config.yaml
train_examples: 78125
depths: [5, 5, 5]
optimizer: "muon"
momentum: 0.95
batch_size: 128
final_lr_fraction: 0
Rows from block 7, named by matrix and row number. Rows with one number belong to one channel. Each number is 128 + 32 x the weight over its row's rms, rounded and kept within 0 to 255. All counts start at 0. Numbers have three digits each. After the name is the row's rms in percent of the matrix's.
# convs0: first width-9 conv (model.blocks.7.convs.0.weight, 112x112x9), inputs 16-23, a 9 kernel for each
# convs1: second width-9 conv (model.blocks.7.convs.1.weight, 112x112x9, transposed), outputs 16-23, a 9 kernel for each
convs0.26 098:160110110132153158122104113130128152073062099145142147117118124128137127150154141058088117124106149173167151124101131110103131158132118131148156142117082122131119149129101075060064083119129106077140166127131166194189
convs1.26 103:144150094106148139130133097135109087109104124152154132106110156167197104102099134156171133088055037076088097179182080064111144151128093111189170175196196122080090099094092087138165138163177193146110082117141165159128
convs0.27 105:053041071131151142130110090116090087102110112124189182086125169209208192154141163140137127145190200169116107144109112148167130103093097124135125120129134144154182131117115121132122137150147092098098113123124095111148
convs1.27 096:191162153155152187181141147150138140136144155155132127070082144149170152113108118123118151149129105075108135141143136104065034048094115088089095098114103074081092138149148155165171175141125182170138114116102081105130
convs0.28 097:163155126095082086111164208148138149137156183170162101076073070088143135135108116111093092107114096102118121180167139127132152155154125148139116100123137140139138128136161158186175171154167127142143133122147176172142
convs1.28 076:157142131136142140161156158128150161116102090129160176144106156149174159153152164130137143139145142133103103101107106123110097113119136129148167182169163171171151160147138126145142168164158163179176161157128103095113
convs0.29 094:144201185161142154160156137081112159157120080080080082100113128121117143169180177036067081112150144125100093127189217194176150131140176097132166165125104103111118134134156178163120090069060069091128164189173147128126
convs1.29 080:137173164167140138120109093076082106126149146158157156144142144121137166187174138081102127136124107081081101154111122118108117137133144086086104141171161147124102143119126131130120097077060107137177181146116102101114
convs0.30 102:129126120108086099122148159114097141138171173152155158117137128128136128127129137081074065077081097087076106106149194173122096101100108197105073089073086120140163137126119095107128154162119143130141132120117134114103
convs1.30 116:188176121071076096114145192126112096082092124136123137140072046078118125124134101108114100118130148146144140163115105111148172131108126160166158127108084083140137255222149107098112101079087144127108097108120109102098
convs0.31 097:115127128108120202191153142110123102088115164184156152117118118113114105107108113152112090092098094091136181110083093123127181206207206154137111121107093096113149084075068077100122114125142145192195126083122144155206
convs1.31 094:139131179170157147126097093155110089121098066109148199139192164130104095103117131157115067058076091143143142081090087080092103111154142143104121122111122093069060115099075053038066097119115193186128084101092071093113
convs0.32 094:044050093114125119133156166095132136120099073136198170153123102118117111115129157108149149114092099109099112140103117122127103106135150129131166183173155130122131166163182165163148131106109087099134148147107082101118
convs1.32 108:170181192163131115105092085112143146111102105130137117119125133131131111109117146091124122136152158165146141159169170194156117083066107129122134132126123142152135170126123130121103129162181199167156162148130124111123
convs0.33 106:126159150102068074102120125190155116129133123120125102095119146172176160124100101152158139120093076073077100120140117103109151158153120135127142117079061080127144094113099086081106145167147109054051098149149141134115
convs1.33 117:178148135110100112094091096129124130129133133129128160066068064089105091125131093104128128150137126113136189120084079119130116129123105164148139102114128113139152156142099108119109116138156179179168137112071036063111
convs0.34 108:169158164160165144142142114063119182202127095089084090081123130129158157143152173179176167146122095118191206129144194186148071063120122136165167123109113097118114096109120125104112107084081120126155163115071080126108
convs1.34 115:113129180181119099125104088116126159123088073089108117171121089095115104082101139212128100134085090121138153175144133129132115126106097135126110103128105095092111128119125129122121150181168132089094117119098126127103
convs0.35 101:134134144133110108126133139127154136100118156134116109104105100123128113110125143189174180207221223214176149123096103100090088103098096131123125113096080095110115073049037025052084099102103135153182175162157164157149
convs1.35 095:131124141134095059049064095135143140139141134134127137096089103091116126146164158105123110104137182174169133161176184167139119121115150093097107096101086104100098094119136132136138145135122106111133158168113094115127
convs0.36 107:143139133134127129137156155143132128118112122131141147165180198211223216195161131215198181182185173161161170140125122126129133136144141135125117116114121134139147130114106097096104112107099134129127136149144134134147
convs1.36 124:101105119115117126133130131117116121130138138125111120120118137135143146158151142149145140138131128135135142147143133125131133126109080104084089098121136144137137141135127103102114136149158169142119115116121133132136
convs0.37 099:159160167156169136105082116101176190144094118108087117114123131129108113142160145159133120121153146117111144140161147120087083127179200159116083112142155137105081122127144143129120123126131168101054019031085111109112
convs1.37 117:109117133083055100135162156142131118103101126169192153095089062047080080064104144101123123114161183178176140118120116102122137131159165157163150125106124144124114119125141137130171197163147102082079079064059071109166
convs0.38 101:149124107138163172177149147166163163178167134097100154160166165150122095087099112133130134122101123159163156111089071115157151132111086120113097092099103110130147121127139161166149127107104136160165136115113107078092
convs1.38 113:097088081084092120105093089125131130142160189192167143081105152162148118106118139107101122127124108116120119238189156147127091103121136159151128104092086115126142193181156158161166157131110064084109119130129116128169
convs0.39 099:205169140118128115114111117143142138117131115106117138154147148147154148131111099071048019015000003062137152131127151144149152156111075152167162168160139115113138100096095100120127125132138029069134168162163151114107
convs1.39 100:134128137155134117096085112115088094108122122138162180110135135126110089089114160093064036018023033038074123130088085099140171161155140091105117132140142150159175162131099072086118120127097127122111101099117108102105
convs0.40 093:072104131126107112124117081150142139128128134135145181192158136116130153200202181171150114083077089102117116121142163165134152171153138076089110120124126137113100147152152144136130113113113089093099096123162149132126
convs1.40 075:173204197160113114123107127149151161169187178144113115052065120119145128130134152133128131126123113099100109081090090102115112112111112126132149144146126123112115155142141136127111112113126218195167135121120115134150
convs0.41 100:169115099097092151161125088109123078090124147158170172166166130107108117149162143181219207149085052033068136148151109078067091131113089148138147142120083097107114110123131143143151168182168140199193165129134153175168
convs1.41 112:091125174155157131116115142074068087113140138125128166129122137140143120138181182093056073098131181172161106167176153110092142140116129050108138125174191193161161076091098087102114120082103115114109107103142131137136
convs0.42 099:137145171168139148143129091195237226153114157166135124132119139147119095119148158132153149137130138149138094130138168155108097119126141074103138157168167181185162175187198173156131109093087099109138148117110123150134
convs1.42 115:090081096115150148130119084032096148138090105123164178076068076118143141158167177138113100133166156151165131196190149125117127104116136163157139169197197140117148036072096136180210203188183164144133147161159151133128
convs0.43 096:215131104089066069067062085111098113095103106100126153127162177176162134123108106161138111105116140166203224197152126122131131118080068133134130121108109131145173166120080068084106127147141152116104093094109113112117
convs1.43 109:141150113077057070094116178138174164129101094094100123128110115120130102106141174120135133130141153156178176141131114109110130154176195129108109093099098093100164197185179167155165186178155165137123105084085093105096
convs0.44 105:143135130115107097100096099117118128146144143138138130193205213221217214207200195156127100083072057050038027172168174181180171172168152117120122121121117118120124112110106105109111109101099174176185191185182180173161
convs1.44 126:129122112115123137154165165157156147135132133133137152133139148151175176182182178068081079083091106112112090112108110113114120121126132197176149127108096097093082160154140126115106100102096159150150156152138116101080
convs0.45 106:109096096111110101081067054109089082105138149155152172153164204204208176173165155106075069103155166165154150064089120163166142117102095145119107106109107114120125119119122140149151148152138140119102109121138135132151
convs1.45 106:151147123118122129143139139135137157139137103094100109078082095108138125124099061159142142132140121101115146071090115132140152129116128068072086106117125128145145121118116105120135146132136159156142122110112125135129
convs0.46 096:107100127191180134136173184168165140119170166139111063107126129122141140112095126075076102112140151146137148090128124126128136123092078157116096123140118111114120153150152126111109121128124170140121114152146117108118
convs1.46 105:129133120121132151156137090122117125134191185138104118150128159184168139118102126098092113103101084140163160143153162127129145116095093154168175167145143158164129120138130103109119144147134099150172134091103157139110
convs0.47 094:168180179150115115123115122088119104103098110098111128085088112144161156136119103133148148125131151149139140143156148141132140138127124150141139133123117107094083075100130141161176190196201141134108114117124114120117
convs1.47 124:115078052034049096158179184163153117112111125129124113132120099091110119109090099141171172160142122119129126148159174161143138129133136118082077067081110149172165138150151124095075080091120084101117111107112129137137
convs0.48 099:094106130140131145178179142094086122138130134142166160158120125144161142133119125144151131100124111083098111162117124141143144136115098121148165140120118119131135155143132143139135123148148061060074138178138138140140
convs1.48 105:066080100117139123123113127145141141131121106107139161124117098107128146155127087214164125119140139143204215121137136158116120103085025159150124113107101120112128115130119085060090056085093150115088086095098103135143
convs0.49 103:159142123096097152154097097107123120107117166152119109113116127131132133138174153129120132136145138133123126153171137108111134176173145150150143141130147157144165179152147141117116119126111126124131128125129123111118
convs1.49 097:119146195233226184098041013098125174178113093123158117161152132128140151159127116135109112121119137136156173156173166155113097100087078099117121119110117121132152102106099120091080066117202191147102093127124129146189
convs0.50 104:122124128136105066071136178176150162133111156199158136117131139156164153145146154142096079072103138150162201096101145173139111124119093207174120095085084090120145236187160130125108116148173143143120120144170211227188
convs1.50 099:213138114133136091058035034094112128147150160159163144112130151162166149143108110112108112139130108131156155177160145128117107105143151158145140142144151161129153118108121143145136151161157176140145140104124117088069
convs0.51 102:144157149140115124137133105130208163123127131126142142112122151176158148137161149138165152113099133163150145137153192170150124127180189171137126119112131160127068153153152124117102081067046098144185143086100119119126
convs1.51 098:113109134145102133126079106109099129132086060116164146132115070066139172137140134166166145138141105093109124162148152159150121102101133082083132136137166232181176077087136140122113112106126074087064120191160155127103
convs0.52 097:101124197158096090147150152146128120174230186156121093133135138127070076092113129092111106098118153138152220052070108147138110106086112112110106107111115146118101161144117095081079091110140154168151158183181133109109
convs1.52 087:124136140105099104114113109076072099126132172172212200098113085070099136164144147094084063097111117097112102096092093094133135106118143148125112120123145134129120055083131154137144133145140125130138125113131118138112
convs0.53 096:184174118109093092116102138240221115081056057084062040100124168201171125129138146155142135132118123130098099091098106104111101109107107180143118121143144118108094215189138107114105107114140081182149110105119085066102
convs1.53 084:079096112132143133135158166132099080086103075029096184132175155159139169152140141120115133146157173160139112167160138116123123131131141045069098110121128163183142092106101107113108092110126077088107086168245205187175
convs0.54 099:126101079121149194226223150118124143143129151154139136138140145138149129131139130046061078097134142144141129116112109130136154206206186110102109117132148160149139092083069071071087101110104157143160156137143154154167
convs1.54 089:142130116117112124130140156108089097120128163185183182086103156145182145114103103127139136134134126118122129104103093118099107109113130143149120129122133132132131135161147135112114108100091097110113137141135136145147
convs0.55 098:117135130131141147174149125158179153132117149145140150097094101126163184164143135154152178183175161127114139158153118127146139108088109127142143173195188145097103255232213183138120129148139101142164140106083095126155
convs1.55 098:156155167193164128099087089122113091087109112077079128141174175175165172171151140103092097094103105135143151113105101123155146105088101117093109138159174184177145054057078090105143161159124143129142145139151161123077
convs0.56 103:157192141135143141130135134191173147128103106115121155183196174142134143127102095073086147166131113127121120144173137095077086060073098082099132154134116136151145111110121120137146138141175167158122117133116094102141
convs1.56 108:121146122098085089125177183104109127163092051053154200089112135154132171185165127072050061103129153132110105168151139156144099058068117141115110100150143150149108093082097160172131160199211103121110066075094130121109
convs0.57 102:156118124138126099103132150129128143136140147151131117094114126143151140132133143110118153182168126094089084189163147128119103112102078151131126121128122105100105079074080093099112121134163122106110132144152140139145
convs1.57 110:127108102111114105092086070147132144126104094107135140127127125136137150159190211104113142153176173161127118183163132107099101104127167069084108144161165172168144195187169171156133109132152138130120109110121137127132
convs0.58 108:147133098106122113141099080077096113186161127128142173106138120127154174145144141120074084134146123159200180133130148138138119107114117145156125104122142152195192112104103108114122127129165170103093122149154140141163
convs1.58 102:123165150168150149188183156133122114140148155159173120090104111153117120142151120151137169157117125109110139203158105094081096119112119196164171193213127111089090121139130145146114130132142134172136145144126110112142
convs0.59 100:162165167164157158156126120103109100129128132143142126181189186188173152145151137055072097117134138127119112140137102108115125148160154156142141146161173180172153116141138131126131124122127115093095105137166171155151
convs1.59 081:144135143141141120095093111145129125145125125105091081169203214207216200224228215132113088069072080087090100128124112109117125142147133127122128126111107095081086095109112121125148142151147143149127133156121085085092
convs0.60 100:120113108138168155104102163177146121084105124140127110145100097118147157129101094125103101148136120131166156114115123179199187101062087099086086086115111107111151140143139127105094098095110080108147154145172198176145
convs1.60 092:137119128176199178158136137113132102100093055071096140091134146140095079113133150141161094014057122151145182112087114115114136127106111149151104098102115108092085118102117114111079080074099131150117089104130132132179
convs0.61 101:153138116142134114083108120124153153125165131119122085108140161187186133140093132060108096127116159166163167108098099072082084117147123156130115126145140130142138111102135130156140131130132143140140132129148162114122
convs1.61 080:120135129134162136142110136151120130113167103129134113205113170152156160128143140141115142133133148129151174152148134117116103117105105137147142131140105123102117116097148107164122158131168148174152131150141135128116
convs0.62 100:161156110069069132163162163108096125134107107167144118101115131140139152169186183186163139130113107125131105114126150175158138139108109140140117098093071070088113182159148134131147161188201102043035059091120094075113
convs1.62 106:161171178148115110118101112137136152155115096093096104136104058075081130136120089179143122130153170136097101073075109157158166159148107134132137091059049083113159200179131091087095087086052156139122097112153177176174
convs0.63 090:176162126132135116112136161076091116131130118088095132129103089083110143162172175155134157154148147149165146161186156075078106132167187116124144141110095123141140152137143158163141128136132147146135095096107134143140
convs1.63 096:192173134129116101086089106146147138114104106099085094139121135148115083115165146186196166122094113121115092055114080121152203203209210091114130123102125111107140068117155171168154139129112108092090091100127135128133
convs0.64 102:160141142139138130102080066161136121141150165151143162098115126122096085073088095105115124111100094101117093118110119124114113110132153145159158162156158154147126122124108116121138147149151139138133137128136147153169
convs1.64 105:130117120131163168147135140099096106103104109108111120115113074086077090095085076106108101096099116129154169088116132136117108111122120114120127130134141137134120094104101118117133135133112132127121122130140150156158
convs0.65 101:149178172158140099076101155137113126131096131156106097157146131136126132128144163072086088065083108115097047145155133141156145121117138164170177158151154165139087123116092100095102137115083128121103114096089122164142
convs1.65 094:116103123146142120075097122116110132140155175160175202133096080046102155154146086041046052077096128144145087131106108117110118117118129099085101131143161147129144136139129121114125134125161190156167147073072108120108
convs0.66 097:072073071091123154165206158115104125122103109151184147112101082091114118107111128085096128128137141170160134166160096084104125137179145107101085093120138127125109127113132147138111101108109176167157131116104106111096
convs1.66 087:149115100141173171120091106159122138140144132148144145133111128101092107118126137184158140141098080108108094075068048097113099119123123141148137137123121126107076084105111136143122110107116136162173139104118157130115
convs0.67 095:160121100101098085074122145113115139150153120144190166153150120116128132148130139162183154140120111069058059138138108087093099101120136159158151140137122116104083132140151130115118123149137134135140177186144095095097
convs1.67 074:183202202172162138116071074156177188146190187198173164154155136141154165151112091034063121148158166184198218128117114095081092117118095166117092100099092091073079138124124107113113146188226196156155134102106132122118